A small image captioner, trained from scratch.
Training: adamw at rate 0.00085, 6700 steps, batches of 128.
Rows from block 7 of the image encoder of a small image captioner, named by matrix and row number. Rows with one number within an expert belong to one neuron, the router's apart. Each number is 50 + 10 x the weight over its row's rms, rounded and kept within 0 to 99. All counts start at 0.
After each expert's rows are labels from the 100 images, of 14976, where the router gives the expert most weight on average: "peak on" is the class under the peak. Only what is clearly more common there than usual is listed. The data: rendered roads seen from a driver's seat, with toy cars, trees and houses.
# router: router (encoder.blocks.7.mlp.router.weight, 8x192), inputs 96-191
# up: expert up (encoder.blocks.7.mlp.up, 8x192x192), inputs 96-191
# down: expert down (encoder.blocks.7.mlp.down, 8x192x192, transposed), outputs 96-191

# expert 1
router.1:68 52 62 68 41 49 51 34 58 60 52 51 30 44 51 51 48 49 49 78 35 55 49 58 34 51 53 40 64 58 50 72 41 50 42 65 61 39 31 68 40 37 49 32 51 54 26 50 51 34 52 50 41 48 45 37 63 55 39 42 47 42 44 45 49 51 57 43 63 48 48 50 43 40 47 57 44 59 31 60 58 42 52 36 46 50 63 34 58 42 41 47 51 60 56 46
up.1:49 50 24 50 50 50 53 50 50 50 49 51 88 46 69 44 49 49 51 50 88 56 31 50 57 49 17 50 52 50 50 13 77 50 53 42 44 50 60 50 50 50 48 48 50 55 51 50 45 50 63 50 50 85 50 44 51 50 50 50 50 50 50 51 51 49 49 40 44 66 54 50 48 50 50 50 61 50 52 50 51 49 50 57 48 68 50 52 50 50 53 51 50 50 48 74
down.1:50 50 49 51 50 51 53 50 51 50 51 50 53 50 54 43 51 45 50 24 45 51 50 58 47 49 48 46 50 52 51 51 50 50 50 50 50 50 50 54 49 51 50 47 51 51 50 50 52 47 50 52 50 14 50 50 44 54 50 50 49 50 49 50 50 50 54 49 51 50 49 82 43 50 50 50 50 91 54 50 51 53 47 50 50 46 50 50 49 00 52 47 50 51 50 61
up.2:50 51 49 51 51 50 50 50 50 49 50 50 50 50 51 50 51 52 50 49 50 50 50 50 50 49 49 50 50 50 49 50 50 21 50 50 50 50 73 50 50 50 44 50 50 48 50 50 51 51 50 52 50 51 48 50 50 50 50 50 52 41 50 51 50 51 50 49 50 50 50 51 49 51 50 50 50 50 50 50 50 51 50 50 50 49 49 00 50 50 50 50 50 50 50 50
down.2:53 50 50 51 49 48 50 50 50 50 50 64 51 50 50 48 53 49 49 49 51 50 49 50 47 48 49 52 49 48 50 48 48 50 50 51 48 50 50 48 50 52 50 50 50 49 48 50 51 53 50 30 50 50 50 50 50 52 51 50 50 99 50 50 50 50 50 50 50 48 52 53 50 50 51 49 50 51 51 50 49 49 51 50 48 49 50 36 52 55 50 50 50 50 50 50
peak on: verge

# expert 6
router.6:52 68 59 41 44 52 64 44 55 40 36 43 55 59 59 65 45 36 43 50 63 39 39 36 52 43 63 65 55 43 44 63 45 41 41 50 46 34 44 50 50 47 57 58 40 51 43 55 53 37 50 44 37 47 74 40 58 39 48 62 37 66 61 43 66 47 46 59 66 42 59 47 53 47 40 54 36 51 66 37 44 35 53 35 41 53 49 51 44 54 47 56 53 46 59 51
up.1:50 52 50 50 51 49 30 51 52 66 50 49 50 50 50 54 50 47 74 61 41 50 50 51 50 50 50 65 50 58 45 51 49 51 39 53 46 51 48 64 48 47 57 50 50 73 41 50 50 55 21 50 41 56 50 24 47 47 50 49 46 50 50 50 49 40 39 50 50 50 50 69 51 49 51 53 38 54 30 59 50 49 57 58 51 50 50 49 50 38 52 50 50 51 64 49
down.1:50 51 51 37 50 49 50 61 89 67 59 38 51 51 44 50 51 51 69 54 57 51 51 52 50 50 56 49 51 50 50 50 50 50 50 50 50 49 49 51 51 34 50 50 40 50 33 50 71 50 50 50 32 50 50 44 37 25 50 48 50 50 50 47 50 46 46 50 50 49 50 53 46 50 50 50 50 63 31 52 50 43 51 51 70 48 50 49 50 50 51 50 50 50 50 48
up.2:68 49 62 51 50 50 50 50 50 50 50 51 47 52 44 50 52 55 50 50 51 51 50 51 50 50 49 50 50 48 51 49 20 50 38 50 50 99 50 48 49 44 50 50 50 38 40 50 49 51 50 51 51 50 49 51 50 51 50 47 52 50 49 50 48 50 50 49 49 51 50 50 45 49 51 51 47 59 50 50 49 50 15 50 50 50 50 46 50 48 50 44 50 50 49 46
down.2:49 50 50 47 50 48 18 47 50 50 50 39 50 50 51 47 50 52 50 50 50 46 28 50 51 50 53 50 45 50 50 47 71 61 49 52 51 53 50 50 48 50 47 50 46 50 50 50 52 50 50 52 52 50 51 56 50 49 50 46 51 50 52 50 50 46 50 55 25 49 51 56 48 52 50 50 25 54 50 50 50 50 54 55 51 48 49 99 53 39 48 50 96 50 50 50
peak on: sky

# expert 3
router.3:67 71 41 37 57 41 46 55 47 56 48 34 48 57 49 34 57 38 47 35 62 52 40 67 61 26 36 57 57 25 55 56 47 38 58 47 51 59 57 38 63 58 53 58 39 47 43 28 53 60 47 65 70 52 35 53 43 55 53 55 46 53 56 69 49 62 43 49 43 66 36 40 30 43 48 37 56 47 51 62 43 56 37 37 52 56 49 54 45 53 62 72 53 46 48 39
up.1:50 26 50 84 50 51 47 51 51 50 51 51 50 50 47 50 64 52 56 51 48 50 51 52 44 99 50 50 51 50 48 51 43 79 42 49 50 52 51 49 50 48 50 48 99 49 50 46 49 48 47 50 49 49 50 50 50 50 50 49 50 50 50 49 50 50 50 66 50 51 50 53 50 22 50 50 50 51 50 47 52 50 49 50 48 50 49 50 50 46 50 49 50 52 52 49
down.1:50 50 50 63 50 50 50 47 50 36 50 50 50 50 51 49 50 48 52 50 99 50 50 50 50 50 40 47 50 01 50 49 50 50 50 50 48 47 50 14 38 50 50 50 49 65 51 47 50 50 50 50 50 55 50 60 95 51 41 52 51 61 22 50 53 50 50 50 50 50 51 50 50 47 51 50 50 51 50 40 49 68 50 50 40 56 49 50 53 48 51 50 49 51 50 50
up.2:50 50 50 50 49 50 52 50 49 51 50 50 50 50 50 50 51 50 46 50 61 49 49 50 50 50 50 50 50 50 50 51 50 50 50 50 50 49 50 50 49 50 50 51 50 50 50 49 50 50 50 50 50 50 51 50 50 50 50 49 50 50 50 50 50 50 50 49 51 47 50 50 50 51 50 50 52 50 50 51 50 50 50 50 50 50 50 49 50 52 50 50 50 50 50 50
down.2:50 50 50 50 51 50 50 50 51 49 50 50 52 50 50 50 49 50 50 50 51 50 50 50 50 50 49 50 49 49 50 03 50 50 50 50 48 50 50 50 50 50 50 50 50 49 47 50 50 50 50 48 50 51 50 50 50 50 50 50 50 50 50 50 50 50 50 50 50 50 50 50 50 50 50 49 45 50 51 50 50 49 56 50 50 50 53 51 50 99 50 50 50 50 50 53
peak on: truck

# expert 0
router.0:49 66 52 48 70 30 44 43 47 38 45 45 53 70 54 56 40 37 33 46 40 54 55 52 57 56 55 65 76 56 53 54 35 42 58 39 58 59 56 46 57 50 70 63 38 55 44 44 46 63 59 43 56 43 56 52 45 42 38 54 29 38 54 63 52 49 60 61 59 51 64 43 62 56 42 55 28 42 41 62 57 75 49 42 55 63 63 55 33 61 55 60 41 32 42 51
up.1:46 50 51 45 53 50 52 56 48 52 51 50 54 49 75 42 50 47 50 50 49 59 28 49 50 49 50 52 50 50 51 49 49 50 50 61 49 46 52 50 50 50 81 51 49 50 52 51 30 59 41 49 47 50 69 50 51 49 50 48 50 50 52 50 51 52 51 49 50 50 51 50 54 66 48 50 50 50 59 50 51 50 52 50 51 51 50 49 54 51 44 20 51 49 61 50
down.1:50 57 47 50 50 50 51 50 50 63 54 70 52 49 53 49 54 46 41 50 49 65 49 53 51 49 49 50 51 50 51 51 67 50 28 49 50 43 51 50 50 50 50 46 51 85 51 51 51 43 50 50 14 16 49 49 47 51 50 50 26 52 49 51 50 43 50 50 50 08 50 65 50 50 51 50 22 51 50 50 50 49 48 52 50 51 50 59 50 50 46 51 78 52 50 40
up.2:50 53 49 43 56 42 50 51 50 49 51 41 50 50 61 46 43 50 50 49 50 50 39 50 50 50 50 99 50 45 47 50 55 49 61 51 49 40 50 50 57 51 54 69 49 62 51 48 50 58 50 50 50 49 50 45 50 50 51 52 50 50 92 58 53 53 87 50 50 50 51 50 51 68 35 50 50 50 58 55 53 57 50 50 85 50 49 50 49 50 50 51 50 11 51 50
down.2:50 43 50 50 60 59 57 52 28 50 56 71 50 51 50 53 52 75 50 49 50 75 50 56 51 55 52 50 52 53 51 55 50 24 43 46 50 51 51 50 41 49 50 49 52 69 50 71 50 50 57 47 51 37 52 51 50 48 51 21 50 51 48 51 50 08 50 50 18 51 49 50 51 50 51 50 49 48 50 32 49 51 50 56 85 44 50 51 48 60 49 50 50 57 50 39
peak on: road; truck

# expert 7
router.7:47 39 44 65 50 44 53 43 39 45 45 58 58 39 48 45 50 60 44 49 55 46 44 30 30 52 44 49 28 57 54 35 63 54 63 59 49 48 51 57 62 69 46 66 48 43 65 51 57 48 48 52 63 51 75 58 59 60 55 60 62 36 42 63 55 44 49 53 35 46 37 36 45 44 52 36 57 48 61 38 41 50 67 60 42 44 47 74 60 57 56 58 48 39 70 58
up.1:50 50 50 52 47 50 50 50 33 50 19 55 50 54 48 50 51 50 49 50 50 44 51 50 49 51 50 60 50 50 51 50 50 52 48 36 50 50 48 50 50 50 50 50 51 50 47 50 51 50 89 51 66 50 50 51 53 50 51 49 49 53 36 51 49 50 50 50 50 51 50 51 51 50 35 51 47 50 48 50 49 60 50 50 49 48 50 48 50 50 65 50 50 52 56 49
down.1:50 50 50 50 52 48 52 58 49 49 51 50 50 46 55 48 50 49 32 50 57 48 49 50 61 50 50 48 50 51 47 50 50 50 70 50 50 42 48 53 84 50 50 50 38 50 91 51 50 38 51 50 49 50 45 50 47 51 51 58 46 39 50 54 33 50 50 51 41 51 50 46 52 62 52 51 49 49 52 39 50 51 50 52 08 50 73 57 50 55 50 50 34 50 49 52
up.2:50 54 79 47 47 48 50 50 64 50 50 51 51 50 35 49 50 50 69 50 52 59 48 47 50 50 50 50 50 42 52 46 52 50 47 50 49 60 50 51 33 51 51 42 48 50 57 52 49 50 49 79 50 51 46 50 52 44 50 50 50 53 48 50 72 52 49 50 73 33 95 79 50 49 50 50 39 52 57 22 49 49 61 41 35 56 48 36 41 49 34 50 39 30 51 46
down.2:49 50 61 53 49 50 38 50 00 55 45 33 46 50 54 49 45 49 54 49 15 50 43 64 48 50 51 48 51 50 17 40 45 50 50 53 71 67 41 53 48 50 49 46 14 54 48 45 51 52 48 55 54 43 42 51 40 50 50 50 48 50 57 50 50 50 50 54 50 48 48 50 50 60 50 50 50 57 50 32 51 64 50 50 51 49 53 50 53 50 51 50 26 50 50 50
peak on: sky

# expert 5
router.5:33 42 54 39 53 51 52 77 60 43 49 61 69 57 40 54 36 49 42 56 44 54 57 47 59 71 45 39 53 51 47 48 65 63 33 55 28 44 37 66 39 62 40 41 49 55 52 53 51 45 72 40 40 50 60 30 55 50 61 45 33 40 51 53 42 48 40 53 44 60 52 45 50 57 42 51 32 48 42 66 45 55 43 41 76 46 63 48 53 38 60 63 43 52 41 61
up.1:50 50 50 49 49 51 50 50 50 50 45 50 50 49 30 50 50 52 30 60 50 61 50 50 51 50 50 50 50 50 49 38 60 50 50 63 50 43 32 58 49 50 50 51 85 50 50 50 65 51 50 52 51 50 50 50 48 49 50 51 50 28 64 51 49 50 50 55 52 50 50 50 83 50 32 50 51 51 50 52 50 49 50 20 50 50 50 50 50 49 50 51 47 49 50 50
down.1:99 53 50 50 52 48 52 51 50 57 50 50 50 53 50 50 50 50 49 58 50 49 50 10 50 50 50 50 49 50 31 50 22 48 50 42 48 51 50 57 57 50 50 50 22 51 50 50 39 56 50 51 51 48 49 51 40 35 49 50 50 50 49 50 53 51 50 51 50 51 49 53 41 49 53 49 50 48 46 17 50 52 50 80 50 50 50 48 52 99 47 50 33 50 50 32
up.2:50 41 77 24 58 61 51 76 53 58 52 50 42 49 50 40 50 63 68 50 35 53 26 48 50 50 51 50 42 17 51 31 74 52 50 44 41 50 51 55 30 49 50 52 47 60 51 50 51 49 50 52 26 49 54 47 51 49 50 17 62 53 50 48 50 50 50 47 50 50 50 50 50 87 50 50 52 68 50 35 43 54 39 49 50 55 50 36 50 50 31 31 50 50 53 50
down.2:51 56 67 51 48 42 50 50 51 50 54 60 50 51 50 50 51 49 50 51 59 49 50 50 51 50 52 58 48 52 51 51 49 50 46 50 49 47 50 53 50 49 59 51 03 77 69 56 41 52 38 50 39 50 50 50 50 45 50 77 36 15 50 50 45 48 52 52 24 50 36 50 42 50 43 50 48 50 32 50 52 47 55 50 50 50 83 50 49 49 29 64 49 49 40 58
peak on: road